A small multi-label audio tagger, trained from scratch: trained on tunes sung on syllables by a formant synthesiser.
Rows from block 3, named by matrix and row number. Rows with one number belong to one neuron. Each number is 200 + 20 x the weight over the matrix's rms, rounded and kept within 0 to 999. All counts start at 0.
# fc1: MLP up (model.blocks.3.mlp.fc1.weight, 640x160), inputs 0-159
# fc2: MLP down (model.blocks.3.mlp.fc2.weight, 160x640, transposed), outputs 0-159
fc1.221,167,211,157,189,201,171,218,198,219,188,195,191,214,193,163,240,213,236,185,226,189,197,233,205,172,199,196,175,216,191,217,207,198,215,204,193,220,216,199,210,235,215,198,230,206,199,213,214,168,227,258,179,195,177,180,186,198,198,190,200,221,164,189,218,195,161,203,209,182,192,182,210,202,188,217,181,211,204,196,177,195,190,221,234,196,188,217,182,186,168,207,211,196,192,196,196,212,210,167,168,182,211,222,224,199,194,238,164,150,182,204,169,215,232,186,179,208,212,186,205,170,236,187,193,185,226,220,212,217,187,229,187,223,207,201,182,187,227,212,199,164,196,185,187,172,163,182,208,207,182,195,229,214,214,169,202,237,212,197,192
fc1.222,204,206,204,200,197,195,200,196,186,203,181,186,199,195,195,213,208,192,186,194,200,204,200,201,195,194,202,205,215,194,186,201,193,207,194,195,209,213,164,213,196,202,192,192,191,185,213,193,202,199,191,210,189,203,203,201,200,200,199,198,208,197,207,201,185,182,186,196,197,182,191,195,210,201,198,198,206,204,198,188,194,198,195,195,199,197,198,191,196,194,195,194,195,193,193,200,209,202,197,202,185,209,196,212,203,205,191,181,194,192,188,206,199,195,194,198,188,189,186,192,197,199,194,195,204,203,187,197,192,203,177,182,197,204,192,196,206,206,204,201,200,199,194,199,204,196,206,202,191,194,196,198,196,194,201,193,195,184,207,207
fc1.223,207,206,235,203,195,191,173,201,203,224,174,209,233,191,183,209,208,191,187,217,223,213,213,179,188,201,170,199,214,173,199,203,208,203,212,156,164,203,170,202,216,239,182,157,185,186,198,183,253,205,208,217,182,196,196,206,188,203,219,196,175,165,182,189,177,180,192,186,222,205,184,216,207,200,175,212,158,203,159,169,207,211,234,212,201,222,177,190,222,188,188,182,176,180,174,200,190,195,239,234,193,209,197,216,186,193,220,196,172,211,180,211,194,210,227,196,174,221,196,189,172,202,192,193,224,228,190,188,181,208,215,204,197,187,183,185,166,218,189,197,218,197,202,194,206,205,170,203,218,195,188,180,222,169,156,204,199,231,192,200
fc1.224,169,210,177,186,173,189,224,183,227,212,196,217,191,185,203,203,204,181,147,202,200,224,197,194,223,171,199,211,189,235,190,171,185,209,214,169,214,178,197,191,214,185,212,200,218,210,193,208,210,216,165,218,199,218,188,208,200,208,192,210,200,211,216,231,211,195,188,178,219,205,162,190,205,178,206,176,175,213,214,208,207,186,218,202,234,196,197,195,179,221,199,223,202,180,213,196,176,197,188,225,211,190,210,203,196,210,183,219,208,180,194,225,184,219,196,192,175,229,202,215,214,248,196,203,190,211,213,222,204,197,173,230,193,182,190,176,168,199,194,207,215,179,197,161,201,193,195,183,180,177,212,217,194,185,216,207,202,192,202,207
fc1.225,220,200,193,218,222,188,212,186,222,210,188,188,213,202,240,178,193,223,162,205,203,167,192,156,172,183,213,181,196,178,243,185,203,205,207,173,202,198,181,182,225,179,198,210,214,218,186,197,198,192,175,207,179,230,215,195,201,180,221,206,170,202,156,214,196,212,206,215,231,179,188,225,186,195,223,188,223,194,190,209,164,191,173,204,197,240,207,172,184,192,200,201,188,184,177,176,216,218,205,212,184,178,177,220,184,203,193,198,202,232,191,223,198,203,172,191,215,196,220,163,197,177,194,184,192,201,192,239,169,192,190,169,204,181,188,158,221,211,196,190,216,209,135,222,191,223,188,177,197,204,165,194,210,187,214,178,173,160,195,194
fc1.226,240,213,184,162,212,186,232,188,195,218,172,218,202,205,204,248,213,192,248,213,204,190,195,184,141,204,218,207,198,229,211,179,217,246,207,182,209,213,205,213,181,235,173,174,231,212,199,216,189,168,198,216,172,186,206,229,197,191,210,189,229,223,222,184,204,183,211,214,200,188,180,199,226,200,148,189,231,217,213,203,219,197,222,221,207,228,179,177,192,221,195,211,207,202,187,242,204,216,174,227,197,195,224,209,181,230,194,178,207,188,212,173,206,209,181,214,164,198,177,163,185,176,214,203,172,200,212,195,247,236,161,217,195,216,196,208,195,191,219,217,168,205,202,163,211,208,206,193,202,204,185,222,200,199,191,208,198,217,191,200
fc1.227,206,202,225,206,230,210,201,162,201,179,197,164,183,214,189,178,176,187,189,212,217,197,251,176,203,205,185,227,188,190,203,188,193,198,199,187,156,215,214,196,216,208,228,221,219,192,184,227,204,203,203,199,157,214,224,198,221,208,209,192,188,186,198,192,222,225,204,205,188,226,203,196,170,172,201,216,179,208,241,186,199,212,198,197,209,152,180,164,215,202,179,227,206,188,203,212,221,228,193,168,183,186,198,210,188,186,194,208,192,225,201,201,175,213,190,178,209,163,178,193,201,219,215,188,179,226,189,186,188,157,226,192,198,213,173,167,210,172,181,195,183,233,214,221,209,239,177,202,189,218,224,206,189,207,204,196,253,187,201,196
fc1.228,209,199,188,220,187,233,219,191,166,181,187,190,190,205,161,191,202,188,202,208,212,187,202,207,173,173,196,248,206,203,231,235,174,206,205,229,203,226,167,206,225,199,199,201,181,225,198,200,199,167,198,218,196,188,180,185,156,223,196,256,196,216,195,195,203,181,191,208,221,194,186,219,216,219,235,190,174,198,188,208,175,243,192,190,220,186,220,201,154,171,193,233,195,201,227,205,193,175,168,205,183,230,176,217,235,228,212,222,201,170,200,204,216,234,187,205,212,179,151,205,202,197,198,182,189,211,157,204,197,190,200,182,191,223,229,239,176,202,226,174,202,203,190,179,173,165,198,188,220,192,214,172,213,197,203,194,206,172,200,172
fc1.229,226,237,214,187,205,227,218,196,183,194,175,200,242,204,236,195,237,208,206,193,177,213,203,205,209,201,183,183,212,192,222,218,222,213,214,172,206,183,205,198,196,206,191,183,206,204,210,171,185,210,142,204,176,199,207,183,225,201,161,193,214,220,210,199,229,205,188,148,224,225,200,218,183,212,177,213,219,224,201,192,213,211,193,160,174,167,207,222,190,169,190,213,178,177,175,193,192,201,181,197,207,217,189,213,229,217,188,229,198,194,168,201,182,200,208,185,204,198,218,205,157,176,180,179,232,193,184,204,221,179,203,208,216,220,190,170,173,195,207,198,203,189,201,187,189,231,173,165,163,185,167,217,185,190,224,182,230,178,193,224
fc1.230,226,195,196,230,167,199,190,188,193,205,214,162,179,185,189,194,202,156,173,219,188,209,200,184,215,187,174,180,210,193,163,182,176,212,184,194,186,202,208,205,233,238,174,224,215,228,203,242,201,196,212,201,202,199,186,238,222,183,225,207,191,201,204,209,190,201,220,188,222,197,188,172,176,198,212,212,211,146,230,207,207,203,214,209,171,213,175,169,180,182,191,198,197,192,232,210,188,192,199,199,183,197,168,191,209,210,196,204,178,176,200,242,188,203,211,177,222,190,205,177,180,188,215,204,181,219,154,230,201,178,200,166,232,220,202,213,209,226,173,207,222,190,225,191,155,215,202,211,178,172,198,193,204,168,184,193,212,200,176,214
fc1.231,191,209,154,203,181,226,169,222,243,228,219,184,189,184,198,183,212,203,173,199,206,215,242,189,204,198,161,200,210,208,167,201,191,237,186,197,211,238,208,157,197,200,186,185,189,184,230,197,209,133,205,202,208,226,210,185,202,228,180,173,187,213,176,199,202,206,203,250,182,200,214,212,168,205,151,187,225,213,187,189,251,203,207,211,204,218,186,178,193,208,191,194,179,177,195,154,204,213,170,169,184,189,143,218,159,219,187,196,198,153,167,196,218,204,216,201,201,217,200,190,189,194,192,173,207,221,208,183,205,196,237,192,205,208,191,191,206,231,181,181,179,210,181,212,191,202,167,202,174,217,208,221,207,203,217,192,169,193,190,206
fc1.232,196,230,184,200,182,231,237,229,177,209,179,175,178,178,214,157,197,199,180,199,233,216,194,186,201,202,197,190,232,168,190,199,232,210,169,169,206,195,194,204,161,185,181,178,194,192,176,205,189,189,208,204,192,203,200,186,183,199,220,216,194,172,199,186,201,205,220,183,233,192,194,216,198,191,186,216,177,211,171,213,201,177,241,210,205,150,200,190,197,184,193,224,201,201,175,176,186,243,197,167,218,200,178,229,219,190,207,196,144,186,165,184,206,199,180,235,195,252,185,200,229,195,208,184,233,226,204,203,182,193,198,221,195,218,187,213,205,166,184,210,181,166,193,177,181,190,200,234,229,189,202,182,199,224,175,230,201,142,175,179
fc1.233,194,194,164,205,202,194,215,202,216,228,203,209,217,216,215,242,191,190,217,246,210,195,208,198,195,195,188,204,223,227,203,207,208,214,202,211,215,226,203,205,212,201,201,203,203,169,204,213,202,198,211,194,210,198,213,206,224,220,206,188,182,255,240,199,213,181,215,223,206,196,217,197,183,205,145,196,191,218,207,188,203,193,202,210,184,220,219,182,201,180,175,207,208,219,218,187,210,157,189,198,218,186,205,202,197,211,180,180,197,207,218,207,215,191,189,199,221,194,192,183,175,185,232,217,161,210,208,188,197,219,142,189,227,233,197,203,171,231,216,204,205,209,188,171,196,171,230,237,190,182,197,214,189,190,184,192,210,214,197,218
fc1.234,197,157,189,188,197,194,176,166,186,190,236,165,182,219,236,177,191,220,199,207,227,198,194,184,189,226,206,219,199,187,223,189,168,198,205,153,195,180,215,214,176,201,193,197,226,225,215,178,201,204,175,190,198,182,217,194,221,177,230,241,224,199,194,226,227,200,236,187,202,187,232,155,203,193,191,214,204,168,217,203,183,245,162,222,207,206,196,212,183,199,205,168,192,218,189,202,222,171,213,194,197,183,199,216,152,179,168,182,188,190,210,213,144,200,197,220,212,180,221,212,190,176,246,186,183,162,242,177,226,205,200,198,213,170,222,188,204,200,217,187,189,217,180,198,181,243,189,209,170,175,207,197,199,186,186,214,208,173,200,191
fc1.235,208,222,207,203,212,181,216,177,210,185,251,196,222,206,208,183,214,167,205,187,199,154,184,199,222,181,225,197,187,172,188,145,195,203,196,178,178,174,212,193,210,183,202,175,203,176,184,201,227,211,189,259,164,179,194,212,175,215,230,208,172,218,194,215,219,189,187,197,207,216,200,203,216,185,186,166,185,219,174,201,172,200,212,209,207,168,175,177,177,211,191,197,215,185,206,178,204,177,244,183,173,187,218,201,185,204,175,161,193,167,216,178,196,196,204,152,197,226,186,210,161,187,195,217,210,212,188,185,210,169,197,206,240,193,249,199,224,209,221,193,183,154,163,180,208,166,208,211,202,220,198,180,210,182,177,192,194,195,214,206
fc1.236,201,200,234,210,208,172,213,178,188,214,168,192,194,223,216,147,205,200,226,180,195,227,174,160,218,210,204,189,178,173,206,211,206,188,176,178,226,175,188,228,189,193,208,231,183,204,225,187,210,198,198,195,191,194,204,201,194,225,240,204,189,216,206,209,195,193,233,187,204,222,214,208,199,171,202,201,193,192,204,198,165,205,181,204,202,253,211,217,196,214,210,190,198,217,183,192,177,243,226,154,189,208,161,202,225,160,170,194,211,174,167,205,190,203,142,189,199,196,213,189,199,193,190,224,158,204,196,196,250,201,196,206,174,207,192,190,194,222,194,166,224,170,196,187,228,208,234,240,192,241,180,194,210,182,240,192,183,232,191,199
fc1.237,190,199,205,200,193,175,198,203,229,236,183,217,208,209,201,244,205,213,181,199,199,192,219,203,206,201,188,218,221,218,204,226,224,214,205,204,227,243,199,190,234,185,195,210,217,221,219,203,225,227,204,204,222,210,208,216,194,190,218,190,194,286,214,213,211,203,200,212,196,194,241,231,194,206,157,193,204,211,203,212,204,192,219,224,187,215,204,204,211,178,184,188,254,203,231,176,207,168,197,186,223,192,195,185,157,201,203,190,202,162,210,180,194,205,185,217,228,208,203,185,189,224,212,211,230,205,187,206,191,199,150,170,186,164,194,230,211,244,202,175,184,192,206,163,227,198,223,231,198,204,205,214,205,198,178,199,186,223,197,205
fc1.238,210,204,170,182,227,207,186,197,195,179,240,194,190,192,190,214,240,157,190,200,188,184,213,149,180,229,209,169,209,192,175,195,185,217,217,209,193,185,240,184,198,187,183,218,190,190,224,130,247,210,213,186,196,196,178,229,219,217,229,221,203,184,220,245,226,199,216,191,250,229,177,203,169,197,179,207,191,215,160,209,153,193,179,178,211,183,189,232,210,200,182,197,221,224,257,181,210,198,203,175,179,222,192,174,201,166,213,191,183,188,230,161,157,204,206,174,181,186,194,182,195,200,192,190,197,160,168,176,191,206,182,220,213,183,195,223,223,192,225,156,191,181,187,232,222,177,156,213,155,203,181,215,192,164,183,230,190,171,221,189
fc1.239,200,205,172,235,196,239,195,197,175,214,219,174,154,212,216,212,179,202,195,210,195,219,181,210,160,189,178,185,145,149,182,176,174,195,186,184,234,226,194,192,213,196,142,202,206,182,212,221,253,207,187,185,231,208,187,183,191,233,175,207,170,217,196,208,174,212,162,181,189,227,184,201,198,201,206,198,208,199,199,176,178,234,186,185,193,184,206,238,197,210,179,194,190,175,170,235,193,209,199,209,169,188,192,229,208,168,191,215,213,248,236,186,224,205,216,189,193,214,205,207,229,174,203,187,218,213,217,187,224,188,211,205,219,196,181,225,243,191,209,190,184,214,181,225,203,196,207,229,251,220,164,184,249,210,230,214,179,248,201,218
fc1.240,183,174,211,213,196,212,175,148,177,201,172,201,212,166,211,200,204,207,180,198,198,178,201,225,168,203,215,234,211,194,193,189,190,245,142,182,209,194,209,242,205,226,208,231,202,200,168,210,221,186,209,181,214,238,197,193,171,190,173,142,188,200,192,206,190,213,198,192,248,186,206,201,164,218,190,209,188,250,213,215,198,177,209,203,181,179,208,199,204,209,221,194,202,184,212,169,176,222,211,181,213,210,216,199,205,210,203,200,201,202,200,171,203,172,222,231,211,194,213,205,209,225,170,191,175,196,169,232,198,230,192,205,177,217,157,197,226,210,198,173,212,176,173,216,215,178,190,215,240,221,227,188,198,200,175,174,180,207,192,218
fc1.241,224,227,198,209,178,199,162,202,221,171,195,212,232,223,206,194,216,202,230,195,213,192,201,176,183,191,190,209,210,204,159,194,159,188,199,193,196,166,199,192,194,199,174,249,152,195,219,221,173,214,180,220,165,198,203,199,164,170,227,188,185,241,170,165,179,221,180,222,200,230,248,226,187,184,190,181,157,214,185,189,193,206,201,180,182,203,192,186,231,200,196,208,237,178,188,224,192,175,213,210,219,187,180,251,215,221,225,206,204,200,190,211,175,243,181,152,218,193,156,215,187,241,184,224,183,185,205,209,197,184,185,215,202,197,195,252,198,206,220,196,218,195,191,215,160,187,226,182,207,158,194,188,175,249,243,254,184,237,199,203
fc1.242,205,220,202,212,198,209,175,183,183,205,172,180,188,192,215,189,169,171,195,203,198,168,258,214,167,231,225,196,192,217,184,225,215,194,216,191,192,200,182,196,173,200,233,186,183,168,214,192,204,222,200,187,195,248,182,187,206,198,218,155,213,202,207,201,222,194,168,190,211,185,172,248,175,193,190,216,172,237,206,205,156,172,199,181,197,210,187,183,190,202,166,187,196,217,207,202,239,221,203,181,201,204,213,191,186,216,221,241,224,165,207,217,206,185,181,227,234,202,170,173,174,182,223,163,182,197,208,190,195,197,186,215,204,190,182,171,175,227,185,235,212,178,148,239,161,221,209,203,224,200,218,200,213,134,205,154,222,207,193,187
fc2.221,177,230,156,204,194,216,187,168,186,198,200,248,201,202,198,243,197,162,205,175,189,202,213,193,191,178,216,189,204,177,221,230,197,209,248,176,208,206,201,177,182,207,217,183,224,223,170,186,216,200,170,197,207,197,212,216,210,193,217,178,217,160,191,225,202,210,212,191,154,261,161,191,234,183,200,209,212,201,224,191,232,185,231,174,167,218,176,228,180,192,207,220,186,222,231,174,179,242,167,165,179,216,198,182,221,196,257,222,188,222,210,200,215,240,189,179,188,202,258,216,170,200,200,212,191,244,224,192,232,177,243,169,220,215,205,188,171,190,207,209,162,188,180,231,168,214,232,168,140,194,180,192,209,216,227,189,211,212,177,225
fc2.222,191,201,206,193,214,200,195,198,206,196,202,197,203,196,201,209,194,193,199,200,201,214,197,199,189,208,202,197,209,210,196,205,198,192,191,186,197,204,195,206,201,202,192,196,197,193,208,192,203,196,199,202,197,202,188,191,199,209,192,204,199,189,202,204,195,195,211,197,204,194,198,201,202,198,195,192,203,198,200,210,198,199,205,198,205,205,196,203,205,189,204,202,200,205,197,203,207,203,199,199,204,206,202,196,203,190,207,196,199,195,204,197,208,211,201,205,200,200,212,204,205,209,197,197,204,198,188,200,204,188,202,203,204,201,195,195,208,207,195,197,211,203,199,203,193,188,200,194,193,210,205,206,207,199,201,191,204,192,202,209
fc2.223,213,159,172,184,176,200,157,228,189,178,201,171,197,192,183,227,204,207,223,170,205,212,213,224,202,195,190,214,208,220,175,246,155,219,183,253,196,206,201,181,199,160,200,199,215,203,194,220,205,153,188,190,200,200,191,210,200,182,148,212,147,250,222,214,175,213,225,202,205,203,210,209,194,158,207,177,230,203,281,191,197,170,186,241,207,211,182,194,196,184,217,203,220,214,214,184,195,209,143,169,162,163,184,220,215,245,193,232,202,247,218,188,220,235,157,220,176,199,178,158,216,162,216,149,212,183,195,211,182,212,186,186,245,188,208,195,195,186,228,202,181,211,186,188,215,196,252,156,228,217,203,235,180,234,238,235,202,180,182,179
fc2.224,220,181,243,221,240,205,172,192,211,182,196,217,214,196,208,178,229,201,217,205,202,181,201,197,185,213,198,176,191,193,212,209,201,162,216,228,188,208,200,238,204,216,180,172,194,202,223,185,210,183,199,222,217,178,203,201,229,218,206,181,172,197,173,194,225,209,206,191,223,197,219,230,195,209,224,226,218,210,194,204,201,185,180,206,199,204,219,167,211,193,223,202,207,222,213,205,197,206,173,155,204,222,202,190,194,176,206,203,199,199,189,193,204,106,208,216,209,190,185,197,197,135,190,209,220,177,170,156,190,201,184,174,173,221,235,218,232,192,200,231,184,211,212,216,225,230,188,221,231,222,193,210,185,218,167,181,194,209,188,208
fc2.225,239,226,224,210,221,196,211,184,225,199,195,207,210,187,227,159,231,215,161,158,166,252,199,227,205,217,203,217,211,198,204,229,213,217,219,202,205,171,178,200,234,162,170,227,212,206,219,200,239,189,205,191,171,208,179,196,200,203,182,198,210,235,218,209,182,201,210,205,206,216,195,224,211,201,208,201,192,194,178,179,215,201,191,201,184,183,204,198,204,236,192,240,218,207,222,176,205,207,180,205,182,175,214,207,192,214,186,225,239,202,227,244,208,221,180,211,214,188,172,213,205,227,204,196,210,229,195,203,179,233,132,189,179,171,193,185,199,214,224,183,219,183,190,203,251,220,167,180,186,196,180,195,199,248,175,174,202,200,157,214
fc2.226,195,190,189,178,195,201,219,195,185,184,206,199,220,174,189,229,194,165,218,195,197,201,205,191,178,196,207,161,153,213,198,186,198,252,196,232,196,216,196,221,171,217,168,221,208,227,203,211,199,157,196,202,168,199,213,186,229,214,234,180,239,203,186,165,192,176,204,208,185,208,182,183,214,194,189,221,186,223,187,210,206,174,204,209,206,204,189,197,185,216,210,237,195,221,133,228,213,223,189,214,182,194,204,192,186,194,214,233,191,229,214,200,215,232,202,226,185,176,211,162,218,214,191,164,149,215,232,216,215,247,233,246,157,245,169,180,212,195,162,208,211,197,197,213,191,191,224,195,202,209,202,200,210,207,187,239,190,172,217,203
fc2.227,192,197,224,211,188,164,173,213,163,211,202,209,190,202,193,206,189,192,213,227,175,234,205,182,248,193,187,193,197,213,154,181,176,201,218,196,154,200,181,193,218,196,192,220,237,185,226,247,242,227,223,192,210,186,221,200,212,200,215,184,192,177,225,184,166,187,231,216,213,170,205,212,178,206,209,178,209,215,201,182,210,187,226,186,192,199,154,204,185,193,237,234,199,218,229,195,198,197,151,191,208,190,201,196,198,192,208,181,210,191,190,228,200,252,182,184,222,183,183,187,198,190,171,181,210,196,206,197,221,210,186,196,183,221,212,213,191,222,223,212,196,203,160,229,213,224,182,189,200,188,199,222,165,179,203,176,211,196,204,194
fc2.228,217,175,202,177,197,198,223,229,211,185,200,240,228,176,191,213,213,195,204,203,216,200,202,190,218,180,193,168,183,186,204,210,177,225,179,221,163,212,199,200,219,214,185,187,215,197,187,192,245,217,193,207,198,229,184,191,170,232,169,184,225,192,234,183,204,222,202,206,204,240,166,192,187,188,202,169,204,206,182,221,173,195,233,195,181,205,193,169,200,206,225,211,179,205,225,192,209,174,204,218,200,199,230,156,178,191,212,174,194,181,233,219,206,243,205,224,192,182,202,205,201,191,200,218,209,233,236,197,195,227,202,223,205,214,180,175,196,182,202,212,181,196,203,185,187,239,203,216,202,205,182,191,201,219,201,204,210,190,216,191
fc2.229,168,196,199,216,191,222,176,219,210,236,192,195,219,209,199,186,220,208,212,195,178,178,189,177,208,240,202,202,243,224,190,210,207,217,183,211,186,174,224,238,215,200,188,223,222,181,191,214,205,201,182,215,193,188,233,183,198,239,183,165,248,179,195,207,233,216,189,223,235,184,269,213,205,200,218,182,187,219,210,199,180,200,166,227,201,186,185,177,184,217,182,203,209,174,199,182,198,205,163,169,174,206,175,191,177,191,192,188,190,185,207,172,176,159,235,169,186,227,183,182,215,191,209,198,223,207,197,223,206,200,176,226,219,206,200,234,223,185,205,218,202,195,202,226,190,221,211,191,187,209,215,201,209,235,191,182,180,190,242,198
fc2.230,217,178,185,197,235,194,215,190,196,216,221,261,200,216,177,224,204,194,228,179,199,199,236,214,208,194,206,150,218,226,207,198,199,175,232,194,208,198,184,189,205,176,185,196,212,172,195,217,201,195,202,229,191,205,215,207,180,175,200,175,210,192,226,244,174,218,224,215,147,177,200,233,205,214,212,209,205,223,180,170,196,197,198,175,192,208,239,202,218,223,181,212,192,238,184,170,190,213,179,149,171,167,215,210,196,162,231,231,198,247,206,211,194,214,183,207,213,179,217,165,219,222,171,232,141,171,200,193,201,199,206,260,216,172,199,224,204,181,232,225,194,198,158,179,243,231,172,231,226,214,195,162,166,218,192,199,157,188,191,181
fc2.231,186,198,198,200,208,199,185,221,233,193,185,209,197,228,203,245,187,182,168,197,203,192,192,187,184,210,213,212,190,200,173,190,224,186,188,214,191,151,191,182,230,165,213,209,188,191,200,202,189,217,199,169,180,193,169,204,220,168,197,206,198,276,199,178,207,215,231,205,208,207,205,203,239,212,204,208,188,206,226,208,193,196,203,202,192,206,171,206,208,224,241,206,204,229,171,181,194,211,205,211,203,163,221,208,233,184,200,204,216,217,214,195,192,194,201,184,230,188,185,203,195,212,186,242,217,192,209,209,179,232,147,192,181,205,190,195,189,220,218,185,189,203,219,223,196,202,231,205,201,218,205,203,178,205,219,199,151,187,279,210
fc2.232,184,218,197,252,193,213,228,184,226,227,209,188,195,166,208,217,217,190,185,195,189,226,187,188,196,222,193,187,199,227,167,221,236,200,182,206,200,166,198,215,196,178,184,194,191,197,176,199,212,182,173,217,182,182,226,230,228,217,224,217,213,181,198,189,194,167,219,204,216,187,212,181,207,211,177,192,191,198,185,203,211,180,257,185,206,195,204,201,218,217,229,198,216,200,190,190,208,179,164,220,162,212,208,199,220,195,212,169,175,181,226,183,189,158,189,217,213,218,215,175,205,212,206,214,188,206,209,197,200,213,193,221,187,198,179,183,218,207,188,225,186,179,182,199,203,208,221,214,194,211,219,189,186,203,199,212,198,212,196,193
fc2.233,165,189,221,206,193,167,191,181,204,223,188,216,239,174,207,199,221,155,204,213,206,209,210,219,181,221,229,201,194,211,202,203,181,224,183,206,186,200,174,191,191,199,202,174,192,248,187,229,190,188,221,179,185,200,189,232,233,202,185,232,198,207,215,177,206,182,202,204,207,187,190,172,237,191,191,212,181,177,197,200,210,171,214,224,200,224,200,201,216,216,203,191,210,196,186,235,174,164,195,203,200,181,184,196,207,181,212,229,210,217,217,214,215,228,232,208,219,192,175,205,204,193,221,213,200,180,235,192,226,238,213,195,185,214,194,194,223,211,203,206,185,221,219,224,216,220,205,241,168,179,196,224,193,214,187,175,195,211,208,198
fc2.234,208,227,214,214,226,194,194,202,187,226,172,188,198,192,196,200,179,220,230,197,184,181,194,213,201,184,225,215,198,186,231,198,227,192,204,234,193,194,226,209,202,192,201,206,197,200,201,189,242,230,216,222,234,204,191,174,201,195,219,211,215,205,212,175,246,206,176,201,191,215,200,199,238,194,181,204,173,171,194,201,202,220,186,184,202,185,165,158,190,203,152,216,163,243,202,187,178,212,201,191,192,224,226,166,178,226,184,175,192,195,211,210,199,250,194,220,176,195,193,215,169,199,182,197,211,212,199,192,201,230,216,211,183,199,165,199,201,183,203,200,185,210,195,194,206,182,206,156,176,188,214,204,211,216,171,185,175,165,189,179
fc2.235,162,220,188,198,203,213,228,179,210,207,176,193,172,202,187,188,187,194,194,207,184,165,200,192,193,209,216,185,204,194,220,193,172,191,205,229,203,199,247,215,200,201,208,203,207,183,191,189,197,225,209,208,242,235,188,200,202,196,190,209,219,230,244,205,189,223,199,176,185,189,183,188,216,192,214,197,209,202,195,166,201,200,225,197,197,182,206,200,203,193,221,178,204,187,205,199,200,199,222,175,229,198,184,157,179,208,203,174,215,191,165,189,195,156,195,234,154,205,214,228,206,206,160,216,202,184,176,197,197,219,224,222,175,207,162,197,185,192,194,190,228,191,220,163,226,196,195,184,190,233,179,200,212,182,216,186,168,211,207,241
fc2.236,168,231,213,201,201,197,202,206,186,214,228,168,161,248,183,209,200,179,210,189,167,236,221,187,222,200,190,208,163,197,232,203,212,215,212,197,221,204,211,142,214,195,205,219,174,224,188,208,245,188,186,208,214,192,185,201,238,200,170,201,218,222,208,163,222,222,193,173,190,238,208,230,178,169,198,193,213,209,193,210,162,194,209,238,202,203,185,182,189,201,201,193,171,214,184,186,205,203,179,204,177,199,187,184,212,221,205,196,214,258,217,212,212,205,232,201,203,228,183,174,189,174,197,205,190,224,207,189,212,196,190,182,251,218,190,215,183,188,195,193,186,191,198,182,182,209,192,175,191,176,212,208,200,199,200,236,187,186,199,195
fc2.237,188,182,201,197,204,179,182,187,211,220,166,216,216,214,184,238,216,160,177,179,190,222,213,212,198,220,190,204,191,207,208,235,190,219,188,198,190,197,183,212,235,179,228,200,185,229,198,188,197,221,247,154,189,197,175,205,206,204,201,188,189,217,206,181,204,214,211,208,218,200,223,228,190,225,164,192,179,194,212,200,211,186,217,214,203,207,179,240,200,204,228,177,223,189,189,200,178,144,201,210,202,175,195,190,204,198,203,242,185,206,229,193,192,214,216,194,241,206,186,197,202,205,172,207,209,212,227,198,224,247,209,172,196,197,185,191,196,246,216,211,185,187,170,205,218,190,202,202,206,205,199,220,194,236,188,156,202,184,206,192
fc2.238,181,196,182,214,198,188,212,183,199,173,174,214,228,187,194,185,182,168,193,210,216,195,236,233,212,192,182,214,210,177,194,179,145,200,225,208,208,194,237,215,199,190,202,192,215,199,221,214,209,204,182,176,220,214,200,215,180,171,219,197,196,201,262,181,198,210,156,207,204,193,166,195,199,188,181,195,211,207,213,202,256,212,133,192,233,189,208,210,205,201,225,206,223,198,229,197,194,251,252,231,186,181,222,154,232,212,203,214,184,155,205,192,208,228,184,173,173,185,190,219,203,221,199,217,208,153,214,212,192,225,191,247,219,194,204,209,168,260,205,197,202,210,216,210,192,180,216,188,212,203,182,225,209,183,203,195,177,197,185,222
fc2.239,218,179,202,214,205,217,208,233,195,178,226,195,207,210,226,160,178,210,205,175,149,269,172,213,177,198,228,206,178,155,175,210,211,206,198,186,193,198,216,200,242,221,172,180,201,218,166,184,225,199,172,189,238,225,221,180,185,217,178,191,182,186,192,204,201,147,205,205,198,215,206,234,162,199,189,177,243,207,212,187,170,211,228,225,214,189,205,177,182,204,207,178,182,183,202,221,258,181,216,182,234,203,183,228,239,199,185,182,210,221,248,168,209,259,205,223,241,189,201,192,212,206,211,166,214,209,202,187,195,196,175,197,207,189,215,193,184,210,214,167,192,215,204,202,213,173,238,210,186,172,220,179,194,210,188,225,205,255,210,220
fc2.240,190,198,164,192,196,199,230,235,210,197,201,204,218,151,224,196,213,210,204,214,194,190,186,182,180,190,208,192,216,186,205,198,170,192,199,223,206,194,201,197,193,200,193,208,170,170,173,171,189,224,219,178,194,207,216,196,229,192,210,193,179,181,202,201,209,201,185,202,213,236,156,197,212,216,183,203,227,222,178,187,234,208,230,171,218,215,197,185,199,185,221,183,212,232,203,238,191,181,179,157,172,216,177,186,155,178,191,196,189,175,187,207,230,222,171,214,204,204,188,205,195,185,197,187,213,191,204,195,213,214,196,194,166,189,209,188,213,255,227,221,204,197,216,207,192,177,206,205,195,217,182,172,227,208,174,212,218,201,204,166
fc2.241,208,199,231,206,184,161,171,200,191,163,207,182,214,188,200,185,190,205,256,223,221,215,203,197,224,189,232,206,244,184,181,209,204,167,204,177,220,184,186,175,190,210,191,182,196,195,218,236,240,220,184,236,185,192,196,194,191,228,195,246,172,220,193,208,205,198,195,186,221,210,213,207,206,180,219,169,161,203,253,133,165,191,181,192,183,213,136,188,184,196,185,185,243,232,164,237,199,199,202,220,222,203,198,198,215,204,220,234,195,207,181,194,176,213,171,193,162,248,198,239,214,233,153,213,214,196,235,200,232,194,254,203,185,142,177,237,247,256,180,198,204,191,168,219,203,186,193,209,181,190,190,155,181,197,179,200,189,174,209,194
fc2.242,206,195,140,197,213,200,216,232,189,209,216,179,202,185,224,192,178,197,215,191,180,272,220,179,200,224,229,211,216,191,213,205,210,169,215,194,198,227,178,192,192,206,180,190,222,214,206,203,236,219,187,153,159,228,207,202,180,212,176,213,189,218,213,182,144,221,183,255,190,151,203,223,231,194,206,220,222,169,197,180,192,222,221,200,174,212,206,196,207,159,193,206,174,214,206,191,193,206,183,179,198,208,209,167,190,194,183,170,203,191,198,184,189,234,215,208,206,200,187,189,183,180,209,165,219,186,191,189,198,214,191,214,171,182,223,203,197,238,252,169,203,218,189,208,174,211,191,193,201,173,204,215,172,185,220,214,191,220,202,218